A small image classifier, trained from scratch: trained on simulated grey scan slices of phantoms with and without marks.
Rows from block 2, named by matrix and row number. Rows with one number belong to one attention dimension. Each number is 500 + 50 x the weight over the matrix's rms, rounded and kept within 0 to 999. All counts start at 0. Numbers have three digits each.
# v: attention query, key and value (stacked) (model.blocks.2.attn.qkv.weight, 768x256, the v third), inputs 0-51
# proj: attention output (model.blocks.2.attn.proj.weight, 256x256, transposed), outputs 0-51
v.100:498500502501502500504501500496503500500500501507498498505497500502502501500501507510500500500500502512499504499500507500500501501502497496500506500500499500
proj.100:503502497501507490509506496508506492500501504501503500500499499502506500492493495503502513503504500500504503500501500491504496501501497504496497503498497502
v.101:492499490502495501500497501499502501500501497500500500497498503496495514499502495500501498502502500495500501500500500500503501501496499500497497500501500504
proj.101:499499498499500498501503500503497508500503504499498500499497497496498500504502497500499503500501501506496499501493499501493493497507502510503504494498503501
v.102:502501508500504497499498500500502498500494499500501500499500498500502498503500499503501499502499505496493507500502500503503500499501500500500502500500500500
proj.102:498501500499500501496496501501505498500491502505500500506501498496495501496501503500500501500507506500495495499493499493499505499501502499499508500494490497
v.103:501499476500499500505500501474500499500614502504499499497502503501500500500499500501499507503501499512500502504500500501500498495503497503499502489499500501
proj.103:515571509482499498500498496502491501505502502501495503503502498501501502502493514528500488496504506506501521497512500484548500501495502498507505501502499498
v.104:500503498501505498500499498500505501500501500501500500500500502500492500503502501498500496497497495501498501499497495499504499499500502505502505493500500502
proj.104:485495499487503500496490499500499495500493495501503500508500497504505499499500499504503502492508501502493500498501500503493495500504498502498504505497506502
v.105:499497496498497499497500500501511495499506501502500494507503505501500494504497501563501497503500499499500497502500508500508494500501504500501503499496496500
proj.105:499499498476503500496500500503499495497497493503503500501492500509501495504496501498496485500509501500501499504505494501503501502501504505502502504504503495
v.106:499499503499501498500500500500498505502507500502499499500500501499500500503500504509503504498501499501498503501499500499494499500500495500499500497500500502
proj.106:501501500499500500505503497501500495500496506501502500502500500500501497498499497500500498500501510501498501500500500501500501501499500504498500491498498497
v.107:500496503501500501488500499503503498499504493501499501500499493494503502498500495503501499500488506503500497499500501499503502498503500502504502501506505500
proj.107:506503502500498503503504507505498499502496509503503500499500503501498501501499500509500501501498498501498500504503501500502498501503502502501498497495503501
v.109:504499500499502499503499499504502500500503503500501500498500501497500502499495502506502500504491498499504506497506499498506501499500505499499502500499499498
proj.109:500494504496500500504496503501508499500496491500501500477493503500499507502506504498499497497506500496498500503500500502507500499498508502494499499495500497
v.110:498498497500502499503500499498498499500507498498492504499500501499508499505499510489499502499492495498500499501498499502500499502499513499500492509506501498
proj.110:481496500502499521494502510496503503499489495493504500510500503500499498504499492498505499501491499501503501488494500504500498512505508501500501497497507504
v.111:494500500500501499499498501488510493499499496501502496503500500499502490500500494498498494498497502500498500500500496501500501500499500499501500498505502500
proj.111:500500503502490507502502486499507495500500503507499500507499504500500500500501494496505506503499499502501502502499500505500495500502501502493494502500500502
v.112:499504512506501501494502501502502498500497502496498499501497501495500506503498498511499502499499499495496501505507496500516501502497500500505513502508502501
proj.112:496490488451490503501492493496493500502510488499499501509496503501499504515499504494497485499505512496512510498508502501499495496496488501501483496491503499
v.113:502504499500496501501500499493499511498501499500499499500501503503501499488501500000498511501503500501490498500503499500499502500503500501501502504504500510
proj.113:502495501493503502999494506505489543499500500556501512500494503483499499499489513502508497500501476500269497500516487493592497499494479500505499501496498499
v.114:502500499504500500501500505500500491494497498496498497500499497500500504500500499493499507502499500500501499499502501501494500500500503498500501499489501499
proj.114:500492498510502506544496497493532505504514498500492504496503478503494527514500543490502493490518495505262501500515478503499500502492491501496511500775500486
v.115:500501507500501500501500498500501500500507503497498500500499499500501507500498499499496503504499501500495493500496500501499498500504500499500500500500499502
proj.115:499499501500500505496496499501499497501499500497498500495502500497504516495489504492502492507500505501498495493486499486494499507505499498501500501499500502
v.116:496495503498499503494500498499500498496493499500499505499496498499501500502502498503505500499504504500498500498503500501499504500498500501499501506505501500
proj.116:497500502499498499498490500500501497499500502499500500500497501497499496502499496500502502503503499501500499501500497501506508497499503497502507495502500501
v.117:500499498500501501497502504497499504500500509504496499498504501505495502502504502500501501500505497499498490500501499500501498504501496497502500499508498499
proj.117:498498500500496496500497500499488496498508501501503500500500502500503503506506502485503504500508498505501503498502505497506500498499480505500497496498508509
v.118:496502496498499499487501500499497498500500500500502500498502499500498499500497501493500501504512500500499507500499499501505498500501495501501500500502500499
proj.118:499500501499502500501501504498505506498496492500499500500503497505497501509493500496498500496500501496500499495505499501496497500495501504505499503495499499
v.119:499500498496504501495500501498493502500501499498500503500499498501500507506501501497500500500504499499501493497500501500500501499495499501503505501499500500
proj.119:501501501496500503500501498502504499500497492498502500496498500505497501500498500501499500500499503502503498499495501500500499504501497500497496505504501500
v.120:503507491500500499495500499501499499502501503504501500500500502496501499499501499500500497489500500509500495500498501498499500501501498503499492500501501504
proj.120:500499504500519498498494496495501498499500494502498500500500503507503500502499502501503502499500499500500506501506503499498500495494500496503497500501500507
v.121:499500505500508500530501500501497500501564501500500499505501503500498556500499500000499499497503498496495500500498501499512498499492506499493505498499500503
proj.121:499523495507500500498510500499497500501503686471498495494509499496501526507505518673492484491571500492500501507423484503503497502486503509497500501532498504
v.122:500500500498500500509500500499506502502500509504497499500500500502499504493500491496495503500496501500503500500500500502506498500505502495498496497500498502
proj.122:499500504500500502501500499498496498500508507502504500505501499498501502496499500501506498501499501498491505503498502500498505507498505500500502496502500504
v.123:498495510501500500500502502507503501501495502503505502499501501497499499499498500488500500499503499502501496499500500502503497504509499497498477500500500498
proj.123:515499500534493500498509500500500508501497496501496500498499501494499501500498496494503529487494485494516498499520516500545518500500496498529487501506506504
v.124:501500497494498498509502501500495500499500501501501499499499498502497497499494505495501497501502499503499500500500498499500501501499502502507500501500500500
proj.124:499505502500499504502500501502500503500505505503499500497502501488501500501500494501500500501502499500499496501505503501500501498503499499496498501494500499
v.125:509495507498500502500500499499504500500500499519500499496499501504500541500505499495497500500497501504502500501505496498501503499498500501500517499500499511
proj.125:505502498491509493636495499497494508505540399473500490508509503480498500498506493811540503504500499498508504501509473501502500490499513502501503500039499489
v.126:500501499499500498506503500506499500501494502498499496505505498497499501501501501502501496500500500506498500497502500499500498504504501499503498501502499497
proj.126:499506501501503494498501501500500503503504494502500500503504501501500500497502502498500502500519498501502507500502497508500502504499501500496504517493501500
v.127:498494495498501499498500500499500496501496501501503496500500496501496502499502502498492502503504497503503500500495502501514498501502503498496504500500501498
proj.127:506502495508498501499499501496500502500495499500495500501499493491491492500511503501494512498503500511497492498499500504502500505495497500496502500498502500
v.128:500504501504505514506501497484508496498498506489500506498502501498500498484497495504504504512500499495507500514497498495516500500506499500496501512496499514
proj.128:502499500499499500504483506519518500501503500501497500500503506495496500501510500501504500497493502499502496499504499501488523500499502502502491499501508503
v.129:499499500498503500502501498482495498499507505497500498500499501501506507519497497501494501502500507501500500503497505500503501500501501500500487500506500504
proj.129:499495512500500500492500505505508497499500501503512500507504496503502502500505500500500507487509496498512506511511498501496509499493498495500498504501495504
v.130:500499495497500505449499503504512504498502496499498503493504501496502484500502485497483500496468502496505568500491508501485501492501500499503497500502501496
proj.130:501468500514489493499500503500501514514457496499497496500500475498501505554485497541489498502503494524499500507516506501502500499488491497496489504496499502
v.131:500498502500502497508500499499505495501000500500499502502495500500501485493499507498504506500499499503499497499503500500496502500498498503502496500507500499
proj.131:504503500503501500512485500477502502499999505484500501510502498503501509522520503503496453485498500476495482493504472496504508500486505488498486494503495493
v.132:499501493498498499503501499502503496497504494506500499497498500503496497502497499499502500501499501503510494502499503500501499501500501501498500504500497500
proj.132:504508501496500513498492495497496501501497499497501500482499499499502518504499499502505499498511489499503508503503499515496504491500507496507498502497500496
v.133:518577498502504500513496500403505503502506452406502521501499501505502460498506217499493503516491509501502492500493499499215501500510502500503365495507499495
proj.133:501484498500473499344497506602500500496516506496501498500510499489499500502456492491488494500502504502999500499501515507599501500510538500501507494496497508
v.134:492484505501497504497505502492483496501497499684496501503502500504499469472501507962502500480503498498494506500491499502514502500493500501500502500505499516
proj.134:496498501498500498500504496503508509498503496429500499498504494500501501510501576499500504504500488501425499496517490504416495501496493503508509513501514496
v.135:500489496495502500497497500498519500499493500501501505499492503499500500500499493494501505502500498494433500502502494506503494498502501500500498497494498496
proj.135:498503516505500502504502467505178508500493504492506499499501491500503496491498500477491487480529509487495505501499494492493505494514501489499492506502499494
v.136:498499502500496508504496501500501494498502499502498494495500500485501477489504500500500500499496503493503490502506513501504503506499500499501498501508495490
proj.136:497501501501500496502500499503496501502496529496488500498497500491501503505500508502499503498478489491503500505504501500498495465497500498492492497485504498
v.137:497500088504501499501503508499503494500509479514502501502502494500499497496493488476504500500499495504517560500491502498505503501500493499496500488498510498
proj.137:503575789500506490497501510508503479498500497524500499501492487513493498506489501497499502498493484491471494499495504498495500500524495497506476496491502494
v.138:504500513503492500512501500496505499499504499497503508500501501496495499498490462503495495500493499506501525502502494501497501501499497502500500501500498499
proj.138:500496493496499502499500500500502497501500515511492499504506500493500498505502504497492500498501500504506498500493491508502500499497513508508498497503507496
v.139:534500499504500500496500501488499509499498502501500505498491503500497503511501502499495512497500498506499497512501498494493499501500497498499495481509499499
proj.139:504493503503500504493501498500498494500500499503502500505504491501503498487507497500496498498493500501504498497500499510499502500503500502503492487500505503
v.140:495492522499504499471501500498496500501495501488499501497500499499501508489493505499497496500501500500501498499500488499499499500498501503502498510488498500
proj.140:508474477501520494500543504496481517514503500478528507488494488506500510496498498502500505519503495489473503506498501495500499490494496500500486467513492434
v.141:493501488498500495497497501494508498500502506497500501499500504497501506496499499497513506493494500501499508495499500500495502499500491500499497492499511494
proj.141:505499493496506491503504506501509502494498501503499499498502499505502500498505501503504494502504507500487482498504503503501490557503505490495501510491496500
v.142:497520505498500501498501500502509502502496527500500499498495501514499509497499504500499497498500502511500505514501501500498501499499513501500497498498500507
proj.142:499574505502459478496500492476500510485475488504504488531501499502498494496495584467509488504498496502487503499499492500484505500481506455509512505499502497
v.143:499485482501505500498496500496499502497500500499502498507499508496502499498495500502493497499501502507498469509506479512500501501500501497509494503501489501
proj.143:493496514497501483507526495480501502496500507515501500502498502502495500505507500494496497501504507496477495499542498507494502488496493491498508510482501475
v.144:500500502492516501492499503493505496500504492500499498498498508501498499492494502500497500498500497501500501501501503504503500499500500499496485509504498500
proj.144:497500500497501515498501500505499504498502500504502500498499501510502503511504494510500496500507499501501496500500497507501500504505504496498495495499505500
v.145:499512500499492498491490498501506500500500495500502497503497505501499495500500498500500503504505492499502493506498492499504499500496507500498499501505495514
proj.145:506496501490506500492506498499493496500513490500497500500498496500503529494500495504500500502499500502504496503497506500501502493497495502489493501496489493
v.146:495501509507498500502500501499502502498505502498506500494501501504500505507501500499500498500496500511500501499499497500505498492504510491495508499503499500
proj.146:501499511500498494501503501502499501502500488504500500511503506500498508498501499495502501501505498496514505502495495507499500506498490499498493500501496500
v.147:491500498499502500499511500501501504500504507502501495493498498501500500493499496495498500498500503497501500505502500510518500502501501499500498498501499509
proj.147:505497503497503493503501485504500510504503492487507500500509489498505508561490502500499487502497490500507485489500500508504502508499521491507504524503502386
v.148:499505501500503499506500499511500489501512492499502502503502501502509502507500508500499489498500510499502495508499503499497500502500499510497495503504500499
proj.148:500509508503501506499501500504499498499488501504500500500501500500502495498501499507502512503494498501499500496501503500500500501495500500495500499494501501
v.149:500499499500502500516501501502507500500500502501500500502499500493501502506492498500497497500494500503498508500505499499500499498499500504500502497499500503
proj.149:503502500501504497510501496505500499503501501502499500503509495499501491494505508501502507501506488510494500496501500501493498499502496510503510504497500501
v.150:510500751503500503504501497453503581500512490521496506513495499501501521498498503497513498499500474508502502494466500502478501499502507502500503494496505494
proj.150:497558181496509525509500494501558500505512549495501496496496497507485493508500502498488499498513553501600500498490502501509501503500502494444489503477507504
v.151:502527500497499500495509498495502500503485496487497506505498500500503508497501512498500502500502504501501500506500503499504499499497505500498483508490501502
proj.151:499502497505502499500497505497502495489498510501501500499493494499501500496506497502497496502497504501500498494491500500499500499514493500501510489504500498
v.152:494497501494497501510496497527500513503479497507500506500500504498504500492500497501500500489491501502492503495494500501495506499497499500499500509499498496
proj.152:494546512482489501512500494520498497495517499501516498502502493495500542502492504502498503518512504501506489503463526496551497505507538506494500505498502499
v.153:502501500499488502498501503509492500502501474501506502498500503504494504504499502143496501501497498504501496501540496503498501500490508501500499495496499500
proj.153:498503495505497495511540580493495489501498493503503500508509517516493509499507483499522504492490503438504484500480436505477499477500495501505505495503500506
v.154:497485498502498499364500498518509498500499458500501501500500497495498497512509509479501494493508500498501541497480565499480500496497505498486504508498494475
proj.154:500444499494503500508498498505492508500456491497494499493499501498499500504501477509501500492501502489501500499518511506499501500509499502484479505509489490
v.155:500499501498510494510499498507479504500507496525500502501500499500498507502503497493500500501506501512494549503495506504501497493500503500499471508502508494
proj.155:504502506487500503500489501480501530499503490512499499499504512493491614504503516485497498490474489503492507508497500485501502500488498501501508480501500534
v.156:478495484495501498499505501500507501502498499497499502498504502501503508500499485500500501502501499494505498504499495499498499498500505501502499514501499501
proj.156:498495500497500499493500499495496500500495495499501500503499506511502500507501500506501499499503499502506510500501501494502502500499506503500501499497501500
v.157:499497499500504500483499501479496499499483500504500502497493502498500623499478499502507503500517503493503475501501420499503501500501504499504499500502499519
proj.157:496499466504501500517498500310465471486370515503499505486498458501506480494489495493518504487503506506355466500506459500505487501509489503514501509518498499
v.158:500515503502502496502499498497501502499494494503503502501499505505504486515498505503501501499489504512493500501502500502502501516493500503499503486501500499
proj.158:500501496499506501503499510487500499500499499508500500500502501484500522497497493503502499502500510488494488505500510508503499502499515505512512501500503500
v.159:501515499499516501481500499501500500500500504507499507502493502500502443493498490506503497499492504554500499503503503507480499500497500501493501500502503497
proj.159:502521505499507500501497500490501500499504502500496498495507470502497562500500499501486503505503502495503509496500498490493496503493493504500503496506501506
v.161:497500501501499501500501500500501501499505499508500499501493500502500512501500497504500502500500501501499503501499502500499501501501500498500517499499500502
proj.161:502504503496493501493502499503501492500500497496501500501502493501500500498501502499500505499501499500499505502500503496495509500494496488501499499502504503
v.162:502500500500503500494500500502507500502498502493498499498500495501500501499500501501498499500502499503503501498499502500502501500502502500500500502499500504
proj.162:497500504500501503505503504502499500500505497497503500503504501500499503500500490500499503501497501499501500502499501505497504503501503502502501498500501497
v.163:497505502498502500502497499501508506500503497502500501494496503491501999502499498770498500499504502492500500500500469499499500500500499499500500500501499501
proj.163:500433241503500496470502496510512497512636492500496499504496506500500608512500499149495499500496505500506846507498511498421502486504461499503499494495504500
v.164:499500500499501500492500500498498499500497498501499500497499500500503503501505501490502508501499501504495499500496501500496500500500490500501500501503500499
proj.164:508499500504498504507503499502502496500497503499506500498499500501498497494500500499496497504499501500499501496499501505508499500503507498501497505500497505
v.165:498500500497500499501500501500506500500507507492499500499500498502501488500501505501501501508496488500505500499496493499496501500502500499500500500497500503
proj.165:500499505504500498502499503502496498499507498499500500499505501502504499495510500495505505502500498499500500499505501503503500490503516504502506504495502501
v.166:498503499497500499506499500509502506501500512495501499500498501503495502503500498498500499500500493499507509501499501499497498500499499500500499498504499499
proj.166:501499512507499500501506497500503496501502492499499500502499499506501498496501500496502503499503499501499502499503499500494501495496499500496504498493501502
v.167:500503494505500500489501501492497501499498501502499500500502500500502504488500500500499500500502502501510500500500509498500500501500500500502503500504500499
proj.167:506499502509499504501495500500502494497497499499498500493501501508499497504500502502498500503499497503493499496503492506499500500502499502501504506504498499
v.168:498501500500503499500500500495497500499500499500503500499501503503501507499498494505500499501502501495500496499504503500498501500501491501502500502495500500
proj.168:488500503508506501500509500496503503499496500500501500500501494499495497508505501499499504500485502500504501500499501499495502506500500499497498499495495502
v.169:500500504500501503496501499498498500499498505495501500500498500502502496495500498503503496501497504498508501500509489501504503496498501500501500496497497500
proj.169:501503500500495503498498502502493499503507501499502500496497506500494506494489502496503501504507499502501500500500500500500497498500492500500501501501510500
v.170:501501505499499500494499498503504502502500498501500503501498498503499502505497501505503499500509499500499495500501501500501501500499499502500501512504503500
proj.170:500495502502500503500493490500504500500498500494499500500494498501499502502500495500500494494514500499499506502496501497502508503496501493504503491494495497
v.172:503500499501500503494502500501519504500509501501505501505498496497501491501503500499499499500495498500489502501492499501501501500503502501500495485501501501
proj.172:488497498495504493503501500501497500500500503501499500499502502497501501500504505500506502500499500503500498499494500506500500496496496511491501493485498499
v.173:498497501501499499501500499502506502500501502495501500499502500498497500509501502501498502497498497500497500499499499492496499501503498499496495505505499501
proj.173:512500498505500505496499495494506496502500499500494500498508499501500500500499501500501495496505499492498501501491501491500502503509498501507503496505498500
v.174:503501503500500499500504500504499500500493499499501501502501501499500498501501499502498500499500500499500503501501500500501499502498501499500499499501501497
proj.174:502495501501498500505502500492503500503499499500497500500495500502496502499489499503500494499508500501499501499500495500499499500499497497503499500501502493
v.175:500500500509497499509500499496500499500514500497500500500499501509500495496498498738502498503502500500499496498504507500499502500500498500501514503498500500
proj.175:484499500501502494488512493511492476509539501426492502487501505499502541474505524512500495510644498477504503513500515492500485511491510500490464511510500505
v.176:501498504501498503490499501492506504500483500499498506500500499500500502508501486498503497499508498505508501504503502500500502501506500505499500501501500500
proj.176:502502505497499500503496498502499499501495499501498500504497502498498504498502507495499499500504501500500497509500495505503499491501500501497489500500503500
v.177:501492498504501500497502500498497499500500501504500500501500500498500503497502498488501499499500500497504501499501495498502501501501501499500496496502501499
proj.177:502503495503501497499497501497502501499495500509498500502500499499498502504504506496501500499502497502497500499506495507503503498501501502505505506499500495
v.178:503502497499503501501498500502493500501502500498501503501499503499501502484501497498502498500512501506492498497503497499500505500497500501500504507501501500
proj.178:498501499499502501512499502500500503501493501502500500501500494497502500506505498499500495494500502499501497500507505504499496503509499501501496500499510494
v.179:500500491502500501487501499495500504501505500498500501501500500501500497503500503501502496498500501497497492500500508502495501497500501500496500499500497495
proj.179:502500554506475506499529497508500500503237493493505503496502506499509489501501491524497549500500466508493504500456502494498502504497502483488504508501499499
v.180:500495504498500498505501499503503501500503497495500500500501500507499500499501501501500501500499499498506500500495500499503498500503500500501495489499497499
proj.180:501502500501498497500502500500495499501501499499501500501501502500498499493498502499503501508501499509506497498500512511501508499502499509498507499491501506
v.181:495498499501500501496501499494501497500501500504500501494500499500499500496504499499502498499499500502499497505501499500500501498497500500499501500499498502
proj.181:500501498500500499501499500500497505500498507503499500504496503496498505505503500499500501500493502500501499504498496502501499504502499501511496502504505500
v.182:502505498500499500500501501496501503500501502499500499500499503499500498504500501503499500500501500503496495500499500500503499501499500500493501501500498496
proj.182:488497502493499501501497500502500502500499499499498500500499503495496501504500500501501496498501500500497500503507501494497507503493505497509498502502500501
v.183:499498787499502498500498499500496500497511483500500499501500496501500502496498498504499503500508501500500500495498499500508498501500501502502494501500499501
proj.183:496495086499499482482502505271511491500496499484494505494491493504503560509483499151497491492447510492500499501495046553519504498486495503493511502516514502
v.184:501502496500501499503498502510499501500502513500501500500500499502502498500501521499500498501501504505498499496500510499501501500500502500501499500498499498
proj.184:499495500502501498509498509500502492499496495492492500502492503501499501501504500501500498501499503496495503502496499502497500497503503500503505495505498492
v.185:500503515500497500498502500502497500500499501495500500492500501497500496494499500479500502500496500513493502501497500501501500501501501503498494502497500501
proj.185:503507490501497502494497501503498497497500504502498500499496504497498500501492500494499501501493501501502498500502501500502503503498493497501499506504508500
v.187:502498500502499501500499499507503500501501502501498499501500499499504500500499503500499500502501501500504503502501494502497503500501503501501500500499502498
proj.187:507500504500497497504501503505501500498504497496497500491501500502502502498500501504501500496500498501495499502500498508498496499503506501501502514508500492
v.188:501499500499504500498500500494500499499497500500501500500500502505502507505500500501502497498499504498496500501500500500500500500500499500500500499500500498
proj.188:500498503504498501504499501503500499500498506501505500499495494501503502502498499501499501501500503503502500500499500501504501499498504500501502501499500496
v.189:503501503501505500500500499499498498500497499500500500500501503501499499504500492503499498501500502499497500501493500500506498500499497502500502498500501499
proj.189:492502505499500500491499500501500498500496500500482500501496500496497496500501500504499499507495501500508497499500501498499500500497501498500496500501498505
v.190:504498479503503499499500500482503501500499506503499505499501502500508503497495502514500494503502499488502501500502503500502500500500498500495498501500500505
proj.190:504491501499499492470499487504497501499499501500499507512498502502500500506496511524508495508511498509489506506511493496489500496497493500503525504507492505
v.191:494497501500499500493502499499503496497500491496501499500501500501504500504499508514500499500488502503498496504490498500495500502499500502499502503499502497
proj.191:506501495499498509506500500504500495501509500499499500501507496500498500501497497502500506509506500500500491499499512502514500500497500505501507498495500508
v.192:500502500501500500500499504500495500499499503498500504500497423498500492508498501498498497500496500505508508499499500507499500500500500499501491506508499498
proj.192:500509511507481500506500485511491494500510495496499500499494893498499509491500500497498500495514515492495530502499506534499501490506499489493504499501500491
v.193:502491400502502500502495499499500506500501500490500500500499498503501503498500511500500500497498506499501501499498496501502501497499499502500522500496502500
proj.193:482496567506505468500499501496498490496510496502504501500501505502486497503502493510494504499489501479500501512511500498495492503514501500499491501507499504
v.194:501502500501499500502501499509501504499461507477498502490500498500497503495500495505496500500501503498500435499502500500549500499502506502499501498498500496
proj.194:520492511500512503694493505502502492498700500521494498498499517496493500490495495483551511498471488500502507499502508495493522473497500497470602494501482529
v.195:507496494497500500500501500499503500500500488496499503500500501503501500501493509501500500502505500501500510502502498501493501500501504500506500501503500510
proj.195:492501499496497500505500503514498494500500499500499500503500501486501500492501507497502498500499499499499500497500495502494499494503499506499497499505506506
v.196:500498503497498500487499499523500501500507498499499499497497500500500500498509497487499500502498500503000419498496504500504501499500500500498503495498500500
proj.196:497497363498485502482503494595482498501507514490499504501501510501533480503495506458502509498502506500999496521494515505498499506492510490483500488500500675
v.197:497499503501500501999500498500501500499503498497501500502499501503503488503495501500498508499501490498500501502502500499503501500500503502505501501500499502
proj.197:498488442500509500083506501492507509501503527494504502508500500505498499499511510507500500503505500500505510495486527490504507497500502471501523501503496511
v.198:488513522499500499481500502506498500498514499500503502494498503500500499498500505497500499498507481500244500499481509500478501501500500500499647500502497499
proj.198:502484536499507472494833500494508507483375445501497497488505520507499509471524497507606500501468498500501491475508523489504500518500504512509501507498510508
v.199:492499501500501501500500500498500497501502501497502495500499500505501498501502499535500499501496501500506493502500580497500501496487501495510497507500495504
proj.199:504492489499488499492552502503493498537516491496504519500496491487514730491497493521510478496553497539505498515485493500503504501498500501506506505504512486
v.200:499500500500495501537505500504500500500500507499499498502498502499501503500499500499500501504500499484499500499502501500506501500494500498494505500500497502
proj.200:499500507498507497480501499499509507503500496499495500499498505501499502481499500508501500505501497498500506499501500500493498509506497502499499500501498503
v.201:500499501500500500501500500499505502500500497500500500499496496502500502500499499500500503498500501500500503500500503506500501500503502503507504501508500506
proj.201:503499496502497500497497500495501502501499500500501500498501501500500497499501500498500496507497498499504502499490496499501495498510499494495481502500504496
v.202:500501498500495498500504499494505493498546498501496502502500500500497497503500495503499504499500499502500498500500498498505500499496503501500519495508501498
proj.202:488508746551493506434497492304499499502478459515493500517506508498508500499474539497499525491502511429485498497501520498536504514484506488498496489516502589
v.203:498493476498502500500500499999500500499498495503501503498499500500496493479505501481497501501502503504504501498511500500500504500500505502498504502500502498
proj.203:497508524480511489510496479000504523512524530500494511496501498529560516501472500508515561508518611491499501495500495707461501502502483497505520504499503509
v.204:503510501501496502501502501504893502500500497506501496498497498501500495502499507495500498502500499493498499500500508502596501497500499499493498500497500500
proj.204:495517517508509502504491492499166438498504505425514509512490488501506511507512489509500508491478575505491498501508512513497506491492507499504499536444486479
v.205:500496501500500498500500500500501499500499495500500497501496499501500500501499498501501501501500503506516519500500500499503500500499498499505496500504500500
proj.205:503485504495512502505505501507503498519452670496504505505502500501503498501501539584487506497508540497509500502500500504500500472515499493501502495505500312
v.206:500492499498500500503500500492503500502500506497501501502502501502498500498492490500500502503500498496500500500499498500508499499499499500496503497501500500
proj.206:498505490507497501502503505512507500516493544483501504499493489507484486476491499516507499513502503550501482499454493502501502502501519493495504514502494503
v.207:501500488501498502501500500509497505499502501503499502500499498499498499502503498379500497501504499496476521500501500501500501501500500497495500499498501492
proj.207:491535704487505530512502500499477496500516502424492501511496502501505524500496508502499510510502501500538499496487447499505532501497500504500490461499499497
v.208:499496501500504500499502500510500500501499499499500502500500499499501500491500498503502499503501499501444497496506495498506500499501499500499514500501502492
proj.208:491500494501495503411498502490510497504559503493528501502509495609495500501503505492503500521502499494497368494496497497508517490500512506509500500522508504
v.209:499507498499501500488500500505502504500496502502500497502501501499500504501495499501502498503504501507506483500499513500501498502497503502502503497497499500
proj.209:537507504504499511515500501466494498500495505503495500498502500485483499506496511500498500494498501487486502499508496498475503499501500500498495505504500501
v.210:499508502492500500495499499506500497500507511504500499502501501489502520506500498506501501494500499502494506500500500498496505500500499498502501501486500500
proj.210:497502492505502501536491496499503506497491494502490502497495491489498400494501499383509479501496499481480466493500506530473501503531502505494495485501508491
v.211:509501507501500501500500499495484495500496499496500503503497500505501500503500500503501500499506500501503499505498508501502501500500500500504495505499501498
proj.211:487516498497495503502497490508496499500500500506502499512501447500501817543495488497504497467500485498497494496412501502504497499508504479497501516500497481
v.212:498495501499502500245501500499496503500504500501499502500501504500511499500501500500499500499500516503501499500499499501486499500503501498500507501498500500
proj.212:501500495501507501566471500503499500500505500507495499494492495434493508504521516514494498505506493490499501501502501504504506503495510499498524497501490517
v.213:490456509503502504497502500498503497499495503498493499499500498501502512498492500434498506499493500507513502501504501503504504501496502502501499504500493501
proj.213:494498500513506489545492492509504438498489481535499497496500490513510500534497517506500497522496499505506499487296520492500517490504496491500502494497507502
v.214:500497504502500499491500499506488498501501499498499500500503503500498494501497509498500501500512500494497519499501499500498499500500500503501498500496500509
proj.214:509493538503478500506636500502493513503498492569507497517499505504513485500542483426499512500503546502503510500514498503508500503493491528504501524502486482
v.215:505501500497501499500500501505499502502505500502497501500500500502500506499505500502500501496503500499506500500499508500498499496502502500505495500499500502
proj.215:492499500496511500503502502484504498501495501495500500505497497501501506494501500501501493499506500500502500501497501494498502500501502498490501498503497509
v.216:496500503500506500496500500500507497500497497498498500498500496505502490504500514498499503495502500499501499500497508501499502499499509504506551500496497503
proj.216:475490503508496496484503505488492497502488508485498500497500502500500500501499489390499518499505496500496492507488499500505499489503498506506485495499508501
v.217:501501495500499499504503498499505499500504501495500498501500493500500497506495499502498500497498515503496502502493497500501500503505498499500498498500504499
proj.217:499497499501503491501500500520496505502509499502499500502502499505501500501504503499498500504500497499502500503518504490501504504500503504501500496497499500
v.218:501504500500500501500501505500494502500501493502500499500498494498500500496500501503495500494502499500499500500503504501502500499498494499500501500499495499
proj.218:505492501513500498507501499510480500502508498501496501515498497495507498495502501500495503503483501497497507501465505501504510500496503513505499500501500501
v.219:500500499500500500509500498493499502499500499499497500500499500501502507497501504571501498500493501499504497502502502500498500498500500501500497500499500500
proj.219:508500376492500497497504499545500382502500517500493502489507496499499505502504496475513506507506585498636494502496504504504499493498494501499578502489497487